Weights of a small image embedding model.
Model: 21.3M parameters, 64-pixel images, arch resnet, norm batchnorm, activation relu, depths [3, 4, 6, 3].
Training: 7600 steps, held-out accuracy 100%.
Data: trained on simulated stained blood smears, 97500 training examples, 15.0 epochs.
Rows from block 6 of a small image embedding model, named by matrix and row number. Rows with one number belong to one channel. Each number is 500 + 40 x the weight over its row's rms, rounded and kept within 0 to 999. All counts start at 0. Numbers have three digits each.
Before each channel's rows are labels from the 100 images, of 14976, where the channel reaches its highest value: "lies over" is the class under the peak. Only what is clearly more common there than usual is listed. The data: simulated stained blood smears. In brackets: how many of the 100.
# convs0: first 3x3 conv (model.blocks.6.convs.0.weight, 128x128x3x3, each kernel summed), inputs 43-85
# convs1: second 3x3 conv (model.blocks.6.convs.1.weight, 128x128x3x3, transposed, each kernel summed), outputs 43-85

lies over: nucleus (100)
convs0.46:489477486473481522562522449418533462545539518475464533521489491535505426508465503526501528445491531491466595523497522549468526456
convs1.46:501508534555400524506497438473517378437553477514469541519562545522582434485501506507500475441434464501511457516543501492483470492

lies over: nucleus (76)
convs0.88:424452457455512490481590512567467431494554504504472469484514476518491546527486485513548470543455447482519457494434483446517529505
convs1.88:476545433458534507642455481476436489486584485571532499435473513526493436541533513498476467537394521478443481559469557451482487503

lies over: large cell (87)
convs0.119:538492474553552483522530556534495567531483549513502479487444515462511551542555509459478459535527568455507540430505509491542486571
convs1.119:537414481549494475635481502474479507570583498552452460507463518427481426520526485501489509490531569576447540447521499636448521595

lies over: nucleus (100)
convs0.94:553463515547509552556569484512506580596439483554455468446535471469546584507512477562518525484496491512547538494529528437504531566
convs1.94:471522503526497551489465460460483478609501517508498490520546511500501464557500442423478436474524522436476492478471499537473449448

lies over: nucleus (54); large cell (46)
convs0.55:615510557503468585484477485507519504476422482444499536509527494482530498488558488472491542577476476479565461490516516466465540465
convs1.55:477497516544524565520468463519495472433605518533529479486455515463524448493486489517496511511581549459472625510523452429487498503

lies over: large cell (92)
convs0.69:575430505407509464495485517518557505457487529493477509453416526519494502469452524486558526483482507465516433559486507460503534514
convs1.69:486496443534509544511490433518536537499556516519549589461533488554530441483513434501546545553478460496512528461502486471416482537

lies over: nucleus (53); large cell (47)
convs0.111:501483527579495504492498419507487565487504536529502407473505549515538543521524562562509509493476581475482524505522537437516523542
convs1.111:445496471465466471425463490526499476479506455504500478516504490477512433495476489463479566476503548481524552536481537425508497523

lies over: large cell (77)
convs0.65:447479511439523399465483525492491493480524443599486403491535472524478528554510474459495501508422532520578516486499476436530427534
convs1.65:482488435517484511471486507497542440466592495523525555539454515541513476523580453504487452538439539599515495538533540509527542486

lies over: nucleus (63); large cell (37)
convs0.103:525529512529498478652524465475466521563525524540497481491481504512465592585488501521513496524575415477537655483520467470492475528
convs1.103:469549462530481618584481438496490484568461510520472417519504529385503496479506474460496443487508456464458499506493501580510527498

lies over: large cell (66); nucleus (34)
convs0.33:467556455496454521487503481547454478525454407540511464512517496489457472498535420462497487494467438490504460513534486427524437454
convs1.33:420491506466469517481511439498474456470529500569493505506540527462538430502517469553458482507495523510572569495468538544444499526

lies over: nucleus (100)
convs0.93:543452515467549531479492450520484472549498535471503461460491430505506465454541487565480493563411473461462471493541498493481461450
convs1.93:491519501495481547473516479484500483429479397585366491521547498499477430460490489500463531507495512428489522537474480524554469532

lies over: large cell (95)
convs0.123:373500502524553530444463535543526440484586531525611484538461490549508500498514470503488475500467452558542458495525537437540483517
convs1.123:402479477502525520557448503451546444500548511568511525539529493473475494500565500433499524482466444542495526489528572520554511462

lies over: nucleus (75); large cell (25)
convs0.13:526462506524549539421483471479492502414480455508538570497527514518521518531460524500527551597488523505550442470478496552488508527
convs1.13:437455504457546591532492538498517460520477434520518434509512530495492488398530429482432454454498489538498583562526499440527520418

lies over: large cell (67); nucleus (33)
convs0.101:492578526525505547524486520472470532572505476490418489484499497495527519515505525561481483483537541507475517492568476449489488538
convs1.101:516549483546507542548529449443468487541516546504468493527452474464483567439545504472510450427562544449561520508437600437465470465

lies over: large cell (69); nucleus (31)
convs0.108:495531529544538514557528485499412515496502480516459484488456474459476538430495553510454491504459557488495597442476474561505449454
convs1.108:611461569417481475564473547497461518454470474472486512491501465536516474457471553533516496516507505548465526503524525564531523442

lies over: nucleus (100)
convs0.64:497502545454435450541494506508532527518505520462502507542505538541500444452508505510568541476513586476496489491562530456487517533
convs1.64:487477524576488500519552437492509473491543462458458552493533496521454478518578521475495528443354531490450531478475554496444503464

lies over: large cell (100)
convs0.19:434472573515517507525436444516541523486541502495486479456492484535531419504449421466545561538565466481491457423494478501485510490
convs1.19:431532468533509473417502471504480550528523447503568483571511538427527385464511447470571524532465529525524521498497558473538507480

lies over: large cell (74); nucleus (26)
convs0.81:522551498562539509503543555505484477489537554550430526504489500550525453472529498470507506468456496462524504513520485455548511511
convs1.81:490430510510452519477507491455424509418564485488489529522460510503532456455537447464482455488467597489510538437473554574474494458

lies over: nucleus (91)
convs0.120:480526474476506491446559532561495427547500526522577536543502565530474513489506465504507542514487511557501445553480437511497503509
convs1.120:485509481459409478563407430492478453472515498544467466527531511582529441472553436518491479538442495494497451476524600522556534495

lies over: large cell (85)
convs0.12:565535585457477561546561483535533500527488579555576506502519566573529548466545480544524503542492523530536528544498509520483554556
convs1.12:498463495544483555521525507513457460453553467545461437526544490548541480479564499511471530462417523452451573529475541549450470473

lies over: large cell (98)
convs0.114:548556482505548584552541534484493536585552515539490485468518477474516564540576460455448489560552550564496541540516479468497489510
convs1.114:479538493514580609576390467463468483508495471513501562579521497410430578479592467520444484452467515518448571484504551487552475442

lies over: nucleus (100)
convs0.28:505446518483487512524459482531524486512435484407536494528557485500545500513445474584548546469490487529509505527499515521505543522
convs1.28:497498505523475519482444524529518411521484490458510455484488572495514450535473509500483602504403565498491486483488478481534413522

lies over: nucleus (54); large cell (46)
convs0.60:495489460463539612483526466498500502479428513513573500505516591514516512541504473419529505626495406516526502526509490538507489478
convs1.60:488495505481561527516478479483562581507458492549519503511507542472496528412431476500452517455560462493507627551533448456504537463

lies over: large cell (64); nucleus (36)
convs0.85:479527456558572466475480590494526525509544478492533534464449474497499466522476532419486497481486509554487500529524497538517448492
convs1.85:488474440540541474554469481458570514532517515540535469568498465499466495434589503476502403466474513487580450476457586568542486473

lies over: large cell (96)
convs0.25:482491456537517504529530473457509491493536447487483422587527536574573460426433433421544493455458461535529495531447503518595479499
convs1.25:547415475488516556383482527549488431529457502488523577473575537532493461546529507527529504518494518544481466484581522541492519489

lies over: large cell (73); nucleus (27)
convs0.30:511491553448495463494523549623514564517577479527482497490536446473535513575562537520497501484491496499509486486519577491520505500
convs1.30:550457549474504524575489532434477502540554479547489465449479458465471439503593466492570483456538531513475600440497488495480492519

lies over: nucleus (50); large cell (39)
convs0.122:549462508461547458488490507482473494489454418514465486485539477474497513529487480549554572500482574543518489520454453526574437527
convs1.122:459429447468506562366502509508502478490477543528550533504530516513493499451488461524482467498500492551483441492563535467494516509

lies over: nucleus (82)
convs0.43:611552516446464522579442464518466539499566449502434480523420464507460483485457538488473458499468575511482570453470489433481493532
convs1.43:474536588499493539580429509484507505541553527459508498475503434505538460515553487509520494537504561503525407556480537455495447429

lies over: large cell (76)
convs0.51:500535526531511463481455509492494479469526508450447454513468536557428448529528440481453435436514501467449496467552516548498502532
convs1.51:449505426484528437533539514501512545465475520465551516587477496482504484465551512491577538544418537531483514526487585469550514437

lies over: nucleus (82)
convs0.102:479450482505510447451548497507538477480473452505548459572478453496545578503508488470531553493515492519539440492484556484550447519
convs1.102:589444483469490555389504530503547411513471524529548548439489488501550510491512491557529486542463470526494464520496535521478500485

lies over: large cell (85)
convs0.104:532475546559580454513557531565457518603515492490525482506500435478524548511518491495459518515580537538472463599489502422474520542
convs1.104:459425494619535516503491467456528514596556502525508501501537526497459475531561506538473469461483519468488529502504538491487508508

lies over: nucleus (100)
convs0.22:571501554453512473467474534497515384522442437491443490494471486521531479523440461499521527453438445547494506503483513485471465539
convs1.22:478510475563505496419480505505549399441536588504542534463538564544481490509510506471476540579421431477516539551540494472438509549

lies over: large cell (94)
convs0.96:502566506377481474587453501503507484497566503468532484526548490523435475498525478463509494480513494485489544481464495540503428518
convs1.96:501529562493460492583457494510494474521524518455491567506570497503557465414577501417495512495411549495556499486466508481470491531

lies over: nucleus (99)
convs0.91:481489483472492515535497461476513487433529579479523596492479527536499529511411548514476516488493577482553474470505542490515452505
convs1.91:419520525471460501486485464484515476470509434471528502556453438513549513462642499450510460522503513514496467572508507469493531435

lies over: large cell (95)
convs0.79:472480461511533474461463563512489475479533446469548457546503493552497511527495494457559517429483561516565437506489505520564464562
convs1.79:499465474466467604341501546477528482473500560491580570498554527532506485489493492517522461575478491519453455524577558538531482542

lies over: nucleus (100)
convs0.71:531449499507489431526508497477576470545449400477499488569527447556575475534499506546565513494487507548526542534562523509549484529
convs1.71:498407506441480575383526557470526430520490530416522520424556473474519488532506497563524508521472460529475442532517520541499539517

lies over: large cell (86)
convs0.77:478470476489459443522513516466517455485493451451482452533487442526505431469463399544499488452517413492520495431502467536469497447
convs1.77:562444479522515511438493443521522478569580467485509548513509544533435479514498573517527552531484565520452455553531514529506541477

lies over: nucleus (77)
convs0.10:490508524533488509473485485489564498483470544471518496598520578540520522455404488531528541496568563507509507583483532519537505533
convs1.10:481463547579436452513483480514510415491520539487538488498600457554483450506515520496447525464387551451441476474509521470510468450

lies over: nucleus (93)
convs0.66:585473498489516512435460539539535476446549499504515536498491568539502555483521444467535471523494509469529465580546558489524470447
convs1.66:410493436503509514500437473458612478488510503475491476583521420520460467455511504441473513543549533494472574502511533496542552461

lies over: large cell (100)
convs0.76:454475520488562441517595519480532498533461488492456458487501515499486452515443490504544495480444495452554516568456535488502463518
convs1.76:480474461451471557430541477517490429481515453507553562492511493561529497502489511495480509561560540503466424541538532519551491537

lies over: large cell (95)
convs0.112:538488493448478430451498621482569433526457496498475472548461418559554515563444479485605475529490488548507489499556538508513465509
convs1.112:524456477498491562391498540511521428538476533474585567506548525519523506480528453519509509587501479521510461490548592521518532520

lies over: nucleus (100)
convs0.34:510549502509558508525508458451469521582469468502509575460479448460486473510499540541515505534507501468538526519498492485483508460
convs1.34:462509479567580590501494470461430522472469492503415468532481483520431433483488476488496527484497553522438589518477447519577489461

lies over: nucleus (75); large cell (25)
convs0.92:508481542565546471454527552438481513536499463475472541481490538546474492521465467551479482514597453537492534504506463478511422466
convs1.92:487433430537485463393519461511556492553500534467477471517475543472495527547446471453526486435431505511473565528492465524515494465

lies over: large cell (81)
convs0.3:564568548468482494624508485517476531528496455532478506485511498482441506511462519482445523448527549513458556513472496535476522497
convs1.3:525517539504557543623492478467459465493532493470515489510533457500520540475474526457499498475512552439469503526509549445474482519

lies over: large cell (67); nucleus (32)
convs0.16:476421451494558525521490550458490456453486529476550541472443435470445462524527487477500404516466477406498428445495505471507511499
convs1.16:486474535506532523546488479510500504489458537511407439608469503463458451425560494498555539396447548564507538540412404517530510500

lies over: nucleus (83)
convs0.53:525480529522551509441474533449511491508501479536486462524456481464519461438519494482503511566586513487474510505534527491490548491
convs1.53:402515432439546495432433498483521543514543530576513490581481500526483447423475436495466425479463504544520541521423525455497464488

lies over: large cell (43)
convs0.68:579487515520521543435552482479555580454538561542460521501505420487541486524560562538525518524499567520473524510530530504491506550
convs1.68:511541534567500572485507419462481460484548496441464512534467502509444479460529503515488493538489596515479514491469445466538506463

lies over: large cell (61); nucleus (39)
convs0.4:510478425515500457519541615563518448478525449506559506507483489507475564573617507484483488509500507549529452465495503536521494556
convs1.4:500449530478506446528541495453498547521581487524549537561471461519526478530641464452565474518520517537476540483420615498525477509

lies over: large cell (61); nucleus (39)
convs0.39:540522536507492469499535481507526547528545582480503561479470505515511524552464533514536488476485553496491586545431472529530518533
convs1.39:475483529592435492448488457488475417545601454448473470537534431483506455514501537438456475496422532435538571516494522515475466473

lies over: nucleus (75); large cell (25)
convs0.87:460538522555539487540533525506466558602515483562552477532559524562493576559431508538491501483583525479539587498454475526515483524
convs1.87:488458507492556550464541468488500379555470470489452504439522493462498511509474481486492481523536559504473529513460489437531471476

lies over: nucleus (56); large cell (44)
convs0.106:570537503464516542534480539540551482498491544490580544508514530509483493477488549478522531597515519526499471488452468556498544576
convs1.106:545437490509506582477521460508494467481503524567459491560521496461493467437548520456468531527472519460504580569488498427455459519

lies over: large cell (60); nucleus (40)
convs0.100:473520459450445478485498519480484444507553514501471502508548495519489487502491458441483471504474554499492512430538578486536503493
convs1.100:467482494538505524445521459499507543461545489507545550516501542482561496532568463481460416454505489487500516416484489509451481529

lies over: nucleus (100)
convs0.95:565463467424517488492535527454527445496525439485542433515532514506488492569487466511574519433466453540495464609511504479569485465
convs1.95:480516459528430475440508473475530470525444511492555592489481532591441437550487477587508480479436477478535561520453486554439549560

lies over: large cell (95)
convs0.9:569543519517503532598513451507460538557485432525500498489503439497452515551566559548450519500495560511556552515487519530537456495
convs1.9:498554623544506506536457438499504493559594489508463502514529486487481554512507480521484490487479522480506504437476555490484495481

lies over: nucleus (73); large cell (27)
convs0.40:547479508536493452480563504472489457538448503481516523479553549523447494445551549525422507459450431492514422586500507534492479440
convs1.40:501493522508471476523420473513517515498599549598469435510469463509494421488557571486529476552540521512443506474460548440522528489

lies over: large cell (81)
convs0.105:553501503524474539488481490514530508451647555527494467487507486482493532535475589547517501436408666504492495545514492492501577510
convs1.105:534480619493510473439523453463504508503543496440491470481486474469464399542517541480507436513521574433472469584479508461494439462

lies over: large cell (66); nucleus (28)
convs0.20:530500501567514478544547511495588583523445578532476532454480466460518463498451532583507492523546504454517519523492500553469493557
convs1.20:500495533499475522507442503515541474548543468480423482450516554487461460512501532466479566456465537508486530526553504471539443461

lies over: nucleus (64); large cell (36)
convs0.110:460525465504528446474580518471434528561451498498524493529477527505442474546549491528522487483458440493484496533508485552514505566
convs1.110:456488444542546485474457514464480526593480494571489453564480447480463528438538505437514471454542535488476518510511530531497463494

lies over: large cell (81)
convs0.11:455483479555487472462481406461486463536521447551430477545511465517491442526480470492501520495465518543511528499483473403579422504
convs1.11:553485565432553532390551515511521458432535498488569487515514464478532450433568560466524442579558548498525559472444557497487521455

lies over: large cell (88)
convs0.67:581495563470493424455503506513492518509511482512450477485469496511521561509459619540520572472442581513490545579461436516495501485
convs1.67:570461573546520510520506488488503506501585515445461543498437511441449477532463529487432473518498606491536573553505474513567487499

lies over: nucleus (98)
convs0.61:456535470522562567501501578464476516523532481474514524513494526517463517538452446472493465554541561498478530491509499479499482542
convs1.61:424485516515582436518517490490516560533425491532568541515491493461507524382516520443518438475526534480541518552496536482460440444

lies over: nucleus (82)
convs0.14:574483533542525560435511484457473590447574484458472533517484549474497476501479607482465562552435592503484461535512510486508534505
convs1.14:511494594543526506463489513488509566500476528440505546530472457490533437473464509534491473512515627499494506551454426464528458438

lies over: large cell (100)
convs0.90:512503502425506587442510483508583489516489537463544566462504569496452507480494432525547469565476465502511466516558512512482499502
convs1.90:475524496516528608472481511455455552467457524552472494576479437516522442406512486459429475473524544476506602555494418452456495467

lies over: large cell (70); nucleus (30)
convs0.0:555535548499527486503584487460540531475451543422491488488479469487435564530561576508489483566529542455410543530504477477496473527
convs1.0:524496523577499589582478497517478454557516475511462446543501481518446551574476520450481515516491517517466491452484483558434486461

lies over: nucleus (100)
convs0.117:487451478546513377404503426447476597503411477487470424502477445486469466449450450546489501519522470517482436477460494479474477554
convs1.117:479504440577466539405500485520487499549475455543502456503526542460491514519571438468494502458465505472499473460486470480495519517

lies over: nucleus (99)
convs0.58:440516443519550411611502494509508494517468494531484516481477477479467522491536522467523541495501426468483527481519544565524484516
convs1.58:431486437457522531603408605484558517518476510613470481557467500450502476426539419451536473524506469513509514499501543528492486499

lies over: large cell (53); nucleus (41)
convs0.113:501511532456493547444459483501510515468469571401537529486519582503535497527489391521492519565470525511491486548505498500447523456
convs1.113:505514567451518517450513522513504555530477535513487503558512520519445512403496474443456484467486536412491594600474473423528475427

lies over: large cell (67); nucleus (33)
convs0.44:490536513472519518545481555544565417497472422530504536539464513512469545485507372436576506536497483468467602475486500528505463465
convs1.44:521513464486539425567429487510501414556491479531485518533492452560519467446548436493539410522421505542478494440513508546494503492

lies over: nucleus (100)
convs0.75:443531473513463595532489553486491508568436487500475501505501488511520538499518461503502473565523601461421502505468514518507490528
convs1.75:534529506550535463559505490521537407547506437529527523510523519475515432471474504448461512474433498531496470529462503444445479525

lies over: large cell (44)
convs0.24:409495462535499452543550421516458401500503507485436498460466485471490486447531449478565524414442478506551465496419533445570514522
convs1.24:523426541495499556408465563465486445465496550506546482478546563525558491479515451514530491547467489527468475520554535507493447465

lies over: nucleus (90)
convs0.23:504498477647565507452538463515497561606475501503554500499504507503478518527432484532485436473600476530508455442451489486497447556
convs1.23:423431435550483468420523488492519534527490480495480442538499476475508451516527464467479493472516501470450498484516416503515467443

lies over: nucleus (100)
convs0.54:536482553496585493530588539490505608538538486589498488480553501473523547578433471521494470491556509514503547413489487529533436522
convs1.54:472482490554489532545486511464466475584503431476460478472473514483450502497494481474460431515482505575483533511515473547543517510

lies over: large cell (81)
convs0.31:407479560452513394487499522503574461488517411505490483519476451507563510497493494550540502503479528449508510484587490554508486457
convs1.31:500511475451487578438548540516485381511472516508610512494526549485516482498497474561481498536414471487476517459552621541519527497

lies over: nucleus (100)
convs0.47:548431484430489419550507479468483446478485494552614514503477507447474465433536527481465573479499518491539487456544528515453475522
convs1.47:508503467498451532572487480543489441470463505445476521490512515477488492540546552516439521426322480482430543485486454548498511550